Weights of a small segmentation model.
Training: soap at rate 0.003, 6800 steps, batches of 256, held-out accuracy 97%.
Rows from block 5 of the decoder, named by matrix and row number. Each number is 128 + 24 x the weight over the matrix's rms, rounded and kept within 0 to 255. All counts start at 0. Numbers have three digits each.
# conv: 3x3 conv (decoder.decb.1.1.conv.weight, 64x64x3x3), inputs 16-31, a 3x3 kernel for each
conv.17:110125106132137118113121105107105105108113112103092097158169168133118134102108134106107115109102095071079092134132137145154161133126144119102107141151120165158140118125065136102062154155097138129136135131136132124129100098098092098115110109111090084087093130089101100097109109111106128108107100111137146167123142158123123149131135150136172160131142145114104134090115120115107145116130123114124119121135123060076092055084105089089117
conv.18:109133111118129120109130119112118114102118124138132135137121115097097097115095121127131136109122149115139153122122121118137130127161152109147136122124109141172116141144093101081077107113075142135140158178160137143147120133140113132134116103119129109134102074108117096124135134138139148144137129138155165158157159150141135128133125146096093125130112132106079086087041053107076074112130121153188153137146137138109129126099102145135121
conv.19:098072088088075071080064080111130101133159104117110092148148130121100075109090087168139138144138148134139133147172156140154165127148138116158145114121120103128110155152139163158142129122129146145142160133141147138150139151145123137134125131138124109135128133144152159160158150134142138109132119118128172161105140134142169160103110107104119111104128106131142140154167153126117118129153143137136141117129141104076126092078097150123129
conv.20:114132113145141128125145121150146140146134136153147145122131120113131123101103119134133140135130132140137150109119132084085112086086115145132121157145102184164144135157145118114129104112113113096122122106135107100115119135138113120134117119125085062078060052058077068086126135132131151135127135136109104119089075104105114122143131133136131124133127129141126133104089110140128131116116132109112117114107123116116096126093098114098105
conv.21:128135142118155151138158145118125134113130114127137118108097126079075109102104120130141155123126132161155154065054089032020078078089128138125129149156141109113122146126116132073086107057082106086096108085110106080096067074105090056076111102123159169145145161130138132121096084102103128114128128129103079082107068075095103091142124143131095130134121125111065091089038081133117121168181199164174189155172166148143109107077072106079097
conv.22:115109126152144135143114123121127126143149136129134132141144140154153139155148154136144160141167174140153167142147127171152147160169131146160160121126164118144138139140108146142119153179148115125141128127128118140142096103115115136139117139147131139140151114141106115112116129132141166144134157144112132152123107163105133158150145155147141129149149147147138142152177144164156154123177143111147110096118109113136139124185171132137165
conv.23:119141120124156141142157136128158133144155153132152131128145112142149162165192157158148151131135120168161145136147127146144143128139134121161112148165122135167122123123155114140163151165147178113115154113101133096094143155132169186146138150155149147130127131118119118109130153125142140121144175142126072096140097109133091116115136128115150118084110106134126116116096104152144136127105110133115119104095112104079108153133117136124139
conv.24:135135137128084143123118125146137145125149150147149153109123135120133105138124117149141124142105115123103115173146119167189151167156115131105133122119136111081150112092097108138092165157140119137122140151138119120107139108108126145136155127135143128153137127140133112131128104124121124128151126153135148155121128109132142145141129138151140166137116119103117154097121148097122163117119117131133138136151119064103115130153150137189174
conv.25:141135126174140139146141128108128084105141076122119097130106099130110122114108125142115121119096136121115128096088098098094109118105129133166118116122095104111073127102117107077105114107128126130116147157128139132130125148143139155150146144146154146148158142141153143157135137128164160148142135144122128114128130124139129130094106110104086103108096121129124118123089108135124122141139121134137120127121138136128135154119130138138120
conv.26:124114118118099116090090104124118128108106114116112123115106101100099091115094114124122139110113115117103126164169159149148155142147138138155161103125135095092118146157135149131122124124107135122130135132128128125129128121109123095095116112111131132115150165137126142120089072095066067079087076100098095115092092103101102110148155143150154135146146139117120133100113122129129132157140150144152141160150159115108124129098125141124134
conv.27:102112121108126132110109124129114132127128141125112138115112101092091082111113117142151151119111107134128130128135143151160160158176178144128146134107113138129149153143131127125124147143128132133136125144131141137129134173160127172151139156150123112116121134116125113127123114125126129128127119131081071096074054094099085104126128135136139143126128130136110105115090101135120118134107118114087102115096108116091091106084086131097091
conv.28:135126120138137130127138123131126119137146144123126128148129124111108105121100110125137133108123120124118132141136145110139119140127135144152118129147118138141123141162135133124113114102098136104134124102123143116137130121129110099127118104124130135127136179145127135128124082124108061093117074114089065082076042075089061096133142138122147146143145143116100114108106117120121129139138147130123120125120126119108122117080119130091113
conv.29:164176158189208187159178164101086094085087086116099105129113113102109088123114111114099116109099126101103121111136134087082105123123130137161159113119141109100118134144127083082116081077119140131144152162149140135145114129133112121137120096117123139116132136128115124113134126139129139142131124143126145143110128119122123126098104110087073102089093091125130140111118124142145148098118116109124125105108107155141121110070063096064069
conv.30:118136125115141128111122114122118125129106135124124117105119117140116135114134151148138141165172155139121129122124134153156146107108122154129132143151132180171165124164121166123146129151115153141143142140150143129137096098059090136119119136109111126120134123139116131112101111110122098125108122113113110102152114105129107091125150125099136110121149132107103136100139134098102136135133116127135114133141118136102104134126117165113110
conv.31:136139121165146143144149138134114128120115114139133124131111107127080094101093087093085109094088103112126127114105114094108113127119126135157134125158110130120104172182152156124116098072069145132134118093104139121133112134122127114130111112110139131132130152130145134142128111106123098099134117111127126128140132126123134129115131140115138151100123127090063068104061091095068087110115130108118132108120127118103094118058073163106103
conv.32:147150152148176160134139151130138124112162136124135131144126141085107103098077113124114129092095122110112130114098119091095085101115107110141114148156139157162128154146132126120113114110130117090096105108092132109116118097150132105150154108136126120129113120127114112134120104116106094115113090116109101112073090098117087096133143148121125139125123129129150153122102149142140142134141164117146143133131154119098132105067075123095099
conv.33:122121134135140144138132138152143138183195170153143146109109123098097110100103127089056099050021069071042095135148125148153140149176148152128112157153092209182140148162112148099069107073062095071084078055070092079089097083108085067101114101116111111117098100097099101108112105108121124113117115116101089117076084105099099126139144142129139142126133133104074072091041058104073070129120136117111134137128141116107123123084090157117121
conv.34:141156155158164161123149126139146167132139179121117148126130114120163129119141135122157147144171149146169149117174131132129130116150121119136140148159162099093162123147159117155197095113140137138122135149119163176147113122122124129134107109135131141165106126150119114143156140161139119135130113135116117116147152147118123126109143131136176176122159150156169121174166133152163115128132134134109140111139152178154144148109128109110110
conv.35:117126121131164133137154136128111114128127123121112121073038077056026042102070093111091113097051090093077099140115135112104115145123135150126129156146148174154132144153130130099081120109093160183157160214161151164148115103109105077096132106120111116114152168135120125120125138128133151131115124125098109110103072124116125123147116130130103119145110133092091121077077107115106128114130119110124112109113098117069094097043051126075078
conv.36:098120131105148137120140127144143142136135137116130120137129116133130121111122096117109131155141147130134147115098087124095107121124109126140133102144135118138122124130133127123123151119137134125123158127131167146149127097136142081134153120131113124113099102092095086085090090111092093114096105117113139159119143163106140164130122154100117122086085107144140159129133130142124140136144141146169164159179158121141109107108099119117109
conv.37:128141157142167164149153164115104121128094125105096106095157137140168153139177134170109130130149092155097118114124125120085108126101132145133121130165144150130132072122076122101123103096121102106106141106125119121109101111117109136139116123139113103117098090119123124121115112126144116144133130138132109129122129115136115132122132153145128134125133146096126120130120147088108118136092121148133129149122138165138125146104089154131105
conv.38:111123117124140137127145132132129131118136130128115131127138137128137150118122135084058084063052067076056085113090106079072082110093108145138118144153121156151135153129116124068083096057089111085120098062106107092116130137144140141142141147141122107118112108110127119132119114115124114123116104117138151155118129138137135148107096112099068092121096107130136144106118118139158148098108103075081080096096095128115110106082073103080081
conv.39:154138135145162128149149141107089103101079100118100110120111113128086130109112126117112105099094095109123130113128123101118115102118120144151136117104121133131125130133129113081116095096104134129128115100125099109110121138126121130139109137123124133130136143131125126127138141126159148148141153137128135141133135136104123129132147132121139134144149147130119114132122109136120110159160153142153153136139134123091111109090093128110105
conv.40:120109115114112102114110117132130117143162144133128133114123116107129122112127124127113121117101116128117141116107111108115113109116120134145153124128145129119126146151126103084090086069091140099130108060101123098132122154160131151149143144154131121125133141123126109121129132130124147134121122134127127137115108118133124128119132134124155148127126132122107123115088102114103108115142141118156148110137138149136132114075079116084092
conv.41:126117116136140113125115105113114118098106114123110118135123125132124113106105110130111122124104120109086116103113104111090115098121096123150096139144098150163104112124125092073117066086109113120118118121114110109116126111137103126134123110131126127130130136128132129129119132130128149125120124124102120122116085127096103113161135162143167160162142162118124138110120125118112140132126139138126132138144138151126131108099094128103094
conv.42:135132134123131141128120127115134114103112104105110102139124127160152137134134132150156151141118152124135143141143134127146132121126122130160137136129122109117095155144145109098106084070090078072080084048087092068079104096126096070099113103123134156134148155130148161146140136142136127146112090115138153144135134145149146150060053063051031051060051067128105128114088112126126134141135145140125145136132138158112094142097093136115082
conv.43:133115139103081138114100142142116139127100137140140131084101134093084105118116119110080119095054067133084104132122133142123139147133137151140160151133142127073147160169126177097108139103093153180166177166175143162152163144149176169155133157138115096100106066094118112109100103115078079112113123116154148117177146133163166140124093108122077107124116126117102114099093108122108126142138168116117151141155172131103125111087097096071096
conv.44:156149131161147123135132126135135119124136088103105092189160148170120114135084081168128133149123135162109114101082115125134164177162154161175165149128138108108091137140134141122086139130113106098139152094174131109176133135138128118105115121110118113154124103177122127173155142116148113091148141117124121128101140133137156153120143133126112120112130129102112124116083138110129130105123106116110102126124136117104098114097102128135125
conv.45:109112103100117096107119110109095102106122103112107107143157152118117151122137146136134126131079112122127115127106126116102125133111132169162177121125128092100118108104102101078104122149141146137136145127139137125126114147137118134139130133141134140133148168133143144133093079084073051073090082093118095092119077099129120106119116136110123136124110125122110114114085108130130112116130117110117128110117111108067094076055058106060097
conv.46:104094124070043083105080115133132138134136147142147138098115118068112094085101108105081107075094062099062100136127122137150120145155137150141148128128125117094128163138109133109088122114104133129144120127129111105126137137138138127133121112124121109107116133106111120111127113142119130138122115142143146136155118127150155142133126126122130124131129122119122108090092079123106095124120125123141116118117114107072114089085088133110133
conv.47:104090106084122088109088120120150120132136132107153107136154122161127146135156135106108091165161135129152098125138138139124125113117125118124095097131128119155126114135130140149145141175162130128133129103140125137142127140115134131140130129109118123113136152126127109122111130106139109116096122094116146151123106137114127133133145112159169133124151107112124131131194163122118146140140137147187123141128143122127120126139147122116115
conv.48:138143134127120133129143128120126139140127165113107132162169129095158101140128110150162149119118106150158145124148127106119091102132116124131133140153115104109108131111089147125116173177134119112102125140107107105095112135128120135094130155135160096139193125176150085129117107114125124128140127133114114110125154160107110115137155160134153141123122144112121129092077111141116150154141142134116124146147143129097121185153130149158123
conv.49:130137146144134168129145153129120142150116155150149153160125137140118150129117111116151157121145122141187172100121159127117147093098152089106135115154167110115154135139090150125121152150142128136121110127114116132113143120141133108131146132147123136131139125133109113110105110115119122131123121124130117114159138136123095105130145127123144117138149133144142108124155130154141128132159132116109107133138118137142139122144155115111129
conv.50:121132112157177146130146131163188170170149189160180176108120114081103100080088093092108130085110138105147154099138144062055071080103110149139092149150098181176123134177163082085129035048083118129112103097097107122098110087098089082087128102110138133124129129119127117124139140124159140145138131126129125123105109101118098114117126129138126131122127134098067078101079082107067084134144137153167154124121120134112099156114104165136115
conv.51:140119121135104121137125128105111092112129093119127106130149122136133132150163157114129146106110108120141158141101106145121141135104119114143182141127146038057128164122101136087123143113109105109113108096118096112113176218190199170158146165153174140157153132135169139160105130116117114120115132128136129130160162147140146141137129126131095135122119124160106077139103087151104069116142129113130133128144138140132124121130111138141105
conv.52:117113100103104085104110104114111100099083100112119110115114115104112111105114114156147127148102110126098113153130132167209155158174159117119157118129157138146155141129100134109086119091098124116117123109117118111118117104127108078112113089123103094115087084102108101119125122120110115116117110117114097112104081106132112133135128137127131134131130140132129129120110123125133121121096126077041086117088121127111153094090080129086098
conv.53:086068088081068083099093111115105101112115106111104104128136129119145152121145136106109097109104091119122107110071088095073084128100112160167146146146134130114112135131116138108121115101109130134118136148127136134115119112114104085103116112111126103112108076092128110124112109129145159157119116130148130140151128141155142141098077108080043093097077094118135129123147139136148151147173171157205181135156155110061094087061069103114115
conv.54:131128108145146131126132115086034060070034028091037063134115126113105113120114130136108132111090084151074136128125121107111091134127137135123144133123164135091133140141119111111079130126117164198143154219149134152125115155136100118131117137124143117128129117119139119129134130131133140129127119126130091121104111080118082107149130135135096123140113130094058080116063124101069097128116109106086087117105108128112114108062105102079088
conv.55:146123130144141132131113131125133123139120130121121108152149144160131137090089092116110126153158147114131135131160144136160120106139134115132159129198175040092118109112072161096127168199145104119103097109109117134121137140140143115130134125136123137130123118124117126119062122059115179121058114061110159136122123132107143126142172135117170105130168125120096126134175143111072128145147155134145137134136133143160156087141142115131155
conv.56:144160146140148124125127124103109102112114110115128113138117125171131147159139156160135117140144112155131110119088101144128146113088099131129113137169149127154145111125091134138119156189137130115133114118125119105133146158135146124163110120132112117119123100124117127127111140110110132118098131101118109125161135157137110130150182168112155122124150138142135121132149130144134137144113121155119129158112138134164161114148143113118122
conv.57:150166171177181191145166166143162136138169147132146128131111107095102090117104113102070080094059072097063078114103108107111101129129126119147101148197097184192151109125130076062112098067120124116119110121109128124124094051093073035068104078107124121115115130108131126121124130130137134138121118123140179172160183178147177168118115131100110128118113123142149139130128135158173147081058076069040060088075082111079085111057041147095086
conv.58:128128127129110132124130125132139134152151152145144144164136151150138150157140145081134161120150185102172203131133155128123149140143166130121094137096090151136120150151151124150130104102117112126099103120097106138100129133123123159128139146130117120117130156142118117124150131160134107136146123165132151161126151148122145164121138126132125152125135134125133132125120116129133126136166135101150097121164133087093108144153151116137136
conv.59:130148127138171138134149135121140116143118131110125105127143156154143176129134141076093115104111115102134130137155140160168105123118113130128175125148188079120151121163150120142160117154161127116104161156136147141140157164168133110154140134150130140125134115119141151134142148136134123132121127112116119131115099126116132133140126140137137122127138137137132142132158137105105127120106112111083104129110113143141156138162136125126130
conv.60:165143153167173144174173164124109116124114106121125118181174166182176166140147130136102138094084100103104122140167189122137164153165179162180109152191119103128071154164127168147125141104092135118117144120128104104096128116114143131144147145145141137130167140142155152142104083125110094124127113140122117104136122127111131116124123113134129123124143137126112106128112119134137129160142161131143146122127133140102150111078121164106159
conv.61:173171159198165166166180151135134130127131123131110141122102107109107098113117120102091112110085117119104130142157138114137127132132125110152122117139118093115097153124165130142161124105127139134136151148135131145136181174137179168139157140135138101123148122116152122136150138150118120119129132146120133123123169145136143141199180181152193153170153176155174162167188147156188148146159150146146164146156165124116128128115139141144134